python train.py --horizontal_flip=true --encoder_fused_qkv=false --encoder_qk_norm=false --residual_init="none" --batch_size=64
Rows from expert 0 of block 7 of the encoder, named by matrix and row number. Rows with one number belong to one neuron. Each number is 128 + 32 x the weight over its row's rms, rounded and kept within 0 to 255. All counts start at 0. Numbers have three digits each. After the name is the row's rms in percent of the matrix's.
# up: expert up (encoder.blocks.7.mlp.up, 8x96x192), inputs 96-191
# down: expert down (encoder.blocks.7.mlp.down, 8x192x96, transposed), outputs 96-191
up.63 104:122121113147096066097084147203125123100126165135098143112123110122135127151136148130138117170109208141151190151083117109164101131134134173104125143150129082032107145123130142097078075106129130152096090158119131110178124109148147135117091104127169149161167081150105173145159144106155164137
down.63 106:150113168088170177125183114057124104145131115144149136131165146110128108099112123152146115094171078115076064131201123131106119115081140137146112137103113148215151099094122132176154193196133099122181151038115138141072136128111129112176148152129137095082135161137180117116109081133099090146
up.64 098:172139027089131106091163149091174170122089159074110094130132132164120118169089061090146183119105155131157068145116145136153120120163176150153089145108122072150111122191109140131104159169175140120130175100166126158072134140159176157160114108174113128133117090119064165134124145076131132142
down.64 104:113132239153126146126125094127074049115143118129171128140119146111114134109147206182151103109129112101108191091139112149111166131074097100115143122124151181124110124039117153127130120159110093128144109090081131117178094125115095096113100131064119092141138154128195124129127069180148126141
up.65 114:119119143162155074112054140138112132055143157147093150097132127108145184116137165107157102193137238143161172144078104101158099174150155115082114139112133099033098148124138165108087095111129101164088105142138151133160096108148090143124112100107161149155098095153120097128118110124150157111
down.65 116:130124147075113187150190095113134093153084125134149119173126141117117111127114115158134106082150050133113094127209143149105141112081114164160128119171134123236217107124120102149131148149098165092166118104097135093114172141127132124162166160158113098091142134137160141108138152122101094111
up.66 106:141159101076156178109174086085168116152097129111133116109145114157149126138117111138139184048136049090116084088190137142073111068107140120154129129143141103189152092145141075168160139142143138085182163099157119108068168140135131117142140154162087070094128169083098122137119167119068081151
down.66 107:078106172177137119125059129165110146129164131112116106136142132141152136133111138119093075179114194123149192143029104115142159135150108116137159124092124193057045117133117172096094121119121108141094125145100103162145075140101120108151095081106156168176132113141114134122139088167175173095
up.67 104:139138114073106175113154138053122132151095179079146132106138140170161117151118097106114089050172079065122073090164142174074116061099127139146109131141123140172128116148150145192193130142168140114118157139128131159123164155159189124138179115181102114065192185116118163090140142130112136127
down.67 104:078087104172157057141089084180158154160150115132095133144103126115118151126110148185132155176048215161181206142125110105164126153114134102140171107111127154078070095132101130090108116122082064129147108130144101135135038187109108107178083110089134119157114093118108115163127101145129115126
up.68 116:119160124082093186104092137079114133110080188090136135112159127169171163169111095104108090003203082044118133102149118160102122114081105142126086140130165145132126122146141184152146088155186153121133136125141148154114134147152139121154163126167103121064175162094105128106150144138123137132
down.68 113:127076120198138069142131118146151161158126104115133139128129128121093089103166165153114099201093197168176154146122150111156150140099120124183193102173100123111089115117098097117124134104064074114135141139137062114143061161087144122196132123115096156170126118124157116148140111149135125096
up.69 115:145104100088053126111165169138138122190122182087142114149138142115089077141105104161113150082103113134103128122161171114157166108108106157155146126137175100175113141122098110095090166103139164106134107122120150110131162166169214113134101156134142111117190087115100238139195123105172136150
down.69 127:110179197149195136105107073086128065065180105169114150087179151154143142118128157092122113136147139093142104139115091138123100115148132113084113163086094157111102107133153131143160090174155069128171155049112097182105088106103080135159114148115105121154089147125143097126086103170081127125
up.70 089:123151111089172160129172096105178137150143088118109120117141122152141087138094080091124145104104033100085097112176154136089124086134170124167158118167098110173161107165169067174146131168087117092162209114142105109079133138122111121125105147136116129122096148103104123116055122151027109081
down.70 080:181142131213084155131086164149100145105137149138139127140126163104124139130173141114097139107149197165151159108055142109145168148120101065094083120064145179050055083106130164110118125085176165130087108149101141170167077130142095120113141137094150115153124095142099145144163157105182172143
up.71 084:166164070129169094140156075116180120132136097150104163097111112150147127122151145126141176153081081147148133143121148119086055078158170143167170121155117079152138075131191058157120138098140115111130169116152088090072150099160098139130104131141108109154107118121111108133139161111113078172
down.71 081:082121210126122200093125132118072126128162131144123108166174136125126129136107141141136089078159112095066106152129094120122178111113110094129114120081148181132093128112079185110098118188159131181175133068085154137151143169106131109144071120103148103122142153164127148104112083148139152094
up.72 087:121177151109136168168168068128159110148128044149139139130115110122122148131155103130123156109108024142087126106181131136070117048126138096117177110134114167172179104093168041172184131139065129105143154119113115087087140120101046149117138147141114084143102153095127101126085128142045101122
down.72 082:115139088158133097095095177144099199116198154070091134148159150173128142142104107093121120140139167104161115162058118130108147154147117106113121117070132116054059160215116162137096103089178167165103130176125141162118136134132147113086083103140166170154116117155088128144148156084170162140
up.73 111:104179121114145143117034116099144110081120187124104162065152148134186183166154161094134089080156141055129172130100105141100117139099160105095085136136167116064102116105160180136116051113155124128104149147167140135096096102160131125135095128137146131124151157104090099105101109139122132144
down.73 119:134038153129099148127172148120117154174103120125154126156123125162096100106106134163110089138158124158188083150165154123117132135081087160205181128170136149177154125108120106120123185130085092117162119103109086137137136175072130126180184140149072160115137121109178106115164126155135120107
up.74 105:137103124144116052111089157181110131115094149136134140123126123081127137099154135143147120195116240163149158148097133100167115126154136156097118124127138099054119138095126152093077122077123154152079071145104149124178108094160153173114108111131172145156132093164126169143166125100196149131
down.74 103:129159157100154158138169135081101092123145152131102131114134139121119116131080116145142107085150041125084079152200116149120139102087132133166124150132113131247156141146133109161137160192129084130228156075135148126085137148129112074174154138125135100097143161114177113108109107149094086131
up.75 101:163102119132110085093124150170145119094129142155091115131106117097108137142129154132156153180070180159145155154113125099179132129136155138118153138135162060102102113136120078099057123088127116140097126140142147082146151112171136149113093130117154132160108071134085152150150135111162117170
down.75 103:117161177098133166131145105089088072124140118146131154115166137154162139086122113127135095070179086115067073120177105146082112131088134142132099131128101190176153125102122146182153158210152138130192108039080126160102136122111108118139145151125141121091156161117199130090102115134105112090
up.76 075:109122147165122080150145086112155085128148136113069122100142152152111102124146125157110138147087115129129125128142091037142086111130148097152135120161170195164160109128161106126162134141062083117084110143124097074151073093145160145109166073119127099161137117049173099221177131179118133100
down.76 084:114113127127095106178122114113185104107087102131127155102150133104118125110119138155094126138147150145157128114144137094143124142130132146142158104165155131140133082097140102128147131138116118081098137140131094118131121135143131161175147130164110147124136132125146147145128103122157144157
up.77 113:105130164172085142131188139115134137176139090115156096131171149166090000117122124148137145142121140153155109156141198117157157151152085143156163134142094142125148105145082125113155158131122129117150119089096102181122099124090222117159135147087129140122146118130172215147160110129121172119
down.77 118:140147104107173085138107118151122115108176125144126160133076152095121152139124098082169160141102113158092136124108069128125115140155145106088100100084134108120118185134158129128132124109136153161118141165133182098130159115139079145036080104126147084118093141127087109116087183108150087141
up.78 109:164109094141121088116142134158159134156145115146106124140103137081098081139123130138147170191035158180133119155119158096151146113140151134136151125136139067127131123123121060105078154081131126136109113132136123093121156101166149160113085142131142132164121086138104184167156146091175099163
down.78 106:113167207098134164092154112097071073082129114137121133105157143155153152120125159129145110052180078101052081115136093152107131116125118112115079159114114170182128131107122165164150151207159136130166126047100145166137130116123103113108120148122150072088128154137165121116105085151097133117
up.79 107:133121137104048134113172161152134111199131154077144123151133137132089048136103104167114160099105137155126114129148185108172154152134103173160145140136160089167131126135067122080103163117131150111148090104091128132131153155145230118132101170092140094120171082119114244166211123110162148151
down.79 115:142159140147196111123127110099128095068198090161099133100162143147131164129162142079159134129101120136104121132104089144116115106168151062082108129079088153116107169128166151142127112147161123154134190114142148138108127071121070143089081140127138123132053140117135096105069138135108101136
up.80 106:154142103100151175118191114067174138162111108108138108149150135149103084115098070105159195079106054119117055124188145146094127089136150111169156140107142105220137119176123079157135179150133140104167191109142125120069179143123128116128137135139097087106105130110104141121100158107081085129
down.80 107:112150160170108114117073110174076134084164152106117118120123140129157160151164173113098101140096161112134201077048098104148158137140103132081096113098120168025066088092142167134106086111160134154100118140113132141127102104118112129112056116096161159170133125110100146151148082144174166116
up.81 116:120139157160171087112080105174134127046153101186093137108131111107149150112152154124155141208110188161142178166081092088177089193143147114071117118116138107042129124104124141078069101122108109126122112130130138109150091096125071147104107129063155146146053083142142099142102127108128139135
down.81 118:148124154087103194147178154107101139176108141100152119171131127147127110114106119133104090050180049111084066124183135162096139081090114143164112134145134126211212146132147131170161156111161202142164151097110134148068221099122131113121139151168136124103163151135161130090129145127106090120
up.82 104:131129064092093089104122158152136110145111199082112125121099123119120106194117109133125114104097145113140138110151127110161123076121144169147126140170163061117103108145124131115100109112139143103122131142167152093145139134174209124148100126174138119136187107124052202135158134098161161161
down.82 113:108133207173151154110135084094112091106127119130142131120180154159122132079125144131156130106170106127105113135152118132110127122083091116141124145108085188163119108091106138142158166201159067137167123028070095188137108136099095130200158142090123106145103147126201106108101071164113124110
up.83 083:142144127159090097097112149206121139115133105160105137136154095103096097140134141137149153185092201176160154181091115094192084162155084162106138146132130113070145148113082129063073117119105134125119086131119115123176093108141138132114123123068148174149142072151128180147184130125178149139
down.83 080:129122159093144134113171144095152029140141122126139114145105150111142156115110106084122091054147078131065069109164143157114142092119185093109121124082135088204152114153170093184164170165164120149147162084091151149084182138123109147087101145171162058140115146134149146108073142127087086143
up.84 122:156127150182217096128097091097129122069150103183114155095126131098148164090148167120148133192126140148147135144083104102130116166146176092087117105101132091092116117131173099123091127124131091158116115129127117101115105085129040175111115112098128139149049111152133032132101142137105072146
down.84 124:124136159065047206141170127144115132189105148119125091174113125176151121155121116139105073081141093094092084137189147162109131104076083165147125165183137174176197129113107157150139111113128210083138111109119136126106197146132163085121141151141150131106171145106146159106137127117129163092
up.85 107:102172134074055174103152158093125157138108194075131093131152129177130090191092104146113135028147110072124092095169149144129143122112083151160093171144138134140120128146114156125131128153164153108159142115129151170144141181155209079152154129123127123051203139097109208127137139117145153142
down.85 102:147088143211176070122086099190106101114146103129156164119116136125086117076129142115103127164084169161175198104102145091139135133105152102110151052113097132080107145115149113116134123096118066147054119127102084102143070114070104167156097109106103138189072116132142092144121102174102153120
up.86 082:084118138127162139116048140129106129097091142130115152120144114122151198144131122110167076130157118087115181147135077152094130153122128097082093122152149118062117158100122181159108070144137127143146136155159146100149101128149111131135137110109142145132141192107102061090082122143124136091
down.86 082:152117109111112103124133119112172112134100109153132130119138115140128155154154118185074103108119145137174143113144130093136142121109132166148144101153191116127128082136120100151134131127116098106061169128145108119113129142145140154190166135170115141129123134105164166144157094142164126155
up.87 110:128108163168207122152120092099142142115142103149122158110138141133147064032166137102149095234139136134151090121105122128106098113179179083141135134091092100095132130135164105147161126117148097153128127154128136135151089120108120114100178107092109145117076141153154085127096134148124107054
down.87 096:117158032084078130141094157159157147130100143132110089152110124072123155197054101120130184091081135149097158177158110116166139143111091156131061107106153126139134094094120142112088143069131184129094100154113161111098155117124120146140114143137200105122142087140098155169173178112141134175
up.88 068:068128164143136078102093143127097147093131133133079180115097151112126178150147158121109118166132125078110186110136041105121092090112146131106099093133170147118162130097157153162137112158112113128124095179138108102169059098172129152142156053137116142135127163100137107138130128176126121109
down.88 079:124114104116106113146158102136167092129074123125134105105138105121108123139149164181092144114127127142174143125123161109166130128117154155153166104133176125125120089124141074117124103162113123091076169137142087081113106131093138163163147151149126128157136110081143145162156104122114140180
up.89 060:069137129177132124101095129107161080146151116102085162091143132152112092130154139172090159157142120128133188135109098084110102076077176122144169098121150170149183109119137131145130070152075084154089100146121081094130049125182179138157140074135122162153144154053166093183151134165104146142
down.89 086:124096123125108112167142114133166136127092134114123137095130118127119118134143135166084128100150155152126133124146129084157150127139153135127147118157178133107142109096141100102121120132126090090091152133152097112116114127135134186197152131185103121147126111116118126161138105111118130153
up.90 114:128132134156139084105048130160124119050132147153087153101135124103179160134134159130145101165131211134155187146079084104161096173150171145079124146125145094022111131122144155098085092109139106159109088153140141121154095087156099141118107096130149147147120106149113093136144118117146148139
down.90 116:121106159076147189151186136094107131161081127130170141171139142143107113119108115136167107088169064122097082158202163149116135098059096143169146134149139157233188114104108109151143173163111138098150142101090129133112170155117124115187181154156136093088141136124158143104127136146093112120
up.91 094:115168137084142191132139097094136094168149099137134102121149131162172127152117094115118142059156017086091096096179130151067120071094118089155147114146116171166137108122169098170172126150119122094158209102142116110073139149119108099140137135144100094095132167092127125099092133148035094125
down.91 091:128070111196110101123097152166120178106121112116128124121117126127104127140155122113072147166075221147197175152053128095151154142132117132110149148086127118036053126167117129101108105059126116162085075153109110151166088146117154152102107107109128175162139125163072105150168122105180173124
up.92 104:127141142108065183159180142098136126172123134077151097140123133188125058163105102148115117073122105101109082093181160158113134061120107137171148139166117168167151109163114110178190126130150156091132148151096137159120170145136225119153158137149118121079203171125144215120154148124110162108
down.92 096:107153075150168046080079130151097161097158130149112150127121147089117142105116095131161184194106183150163162136113084068144124141135167089103138076069126072077074133111127121111094120110115103190117101149143156119156076150136088144071076108106156088171091096140086093149130109109171102155
up.93 101:114138123084081172089095165107113132119084196084133155125134140171151126188116105103114089011169138056122128116134135161131135106094118140143090163141158160112103136139145209142142102131193151112124134137166158165143132144153194105154142107172131144089211143114095161098146141141168154115
down.93 088:111094116172153094173145109117143151160130123142123109127122125092116108084144156165132111177121154158195161133153147073135136132094108138142174080157105089138099116085115097122145131161075042147126124136121087133136058181090144139166178132096063124132110130116155098138142120147099120151
up.94 091:149133164134159157166176107124110160139156055150131115148143125133141068084122061087156131165088073154125058137181128141089116086137142079163164103109094164173173131143131114164171147146118116148124180117120142119130122138085106127101140124116121113140073162129143131107055119132059110066
down.94 082:152139045129104104141062154143178144062109142116112130111105114087111150163148143151138154112107152133148181094078123086142141137185123142091083126124152086064094109148171119088090106076160207146093049185137142128122153094118130187117117135090127137133125085109078142150200161082166126162
up.95 090:098165111074110192131157102123147102173113133114122110102129117172140147182111120136113146025140035060084124090160164156082118080082102126152150144199135168149121105116174100180153121121139121091145169126136132103047183120129158083135110148156089098117170158084118143118103142144062119151
down.95 079:137091142192143064114082125129123200123163108134144141119107147128169139109162096127107094154172209164196145117076113096135135122140121120135154089075124151081057114152074142091150114085104104149102145147129103182196056228090121155171158088125134176134104109149137107109137114150149167080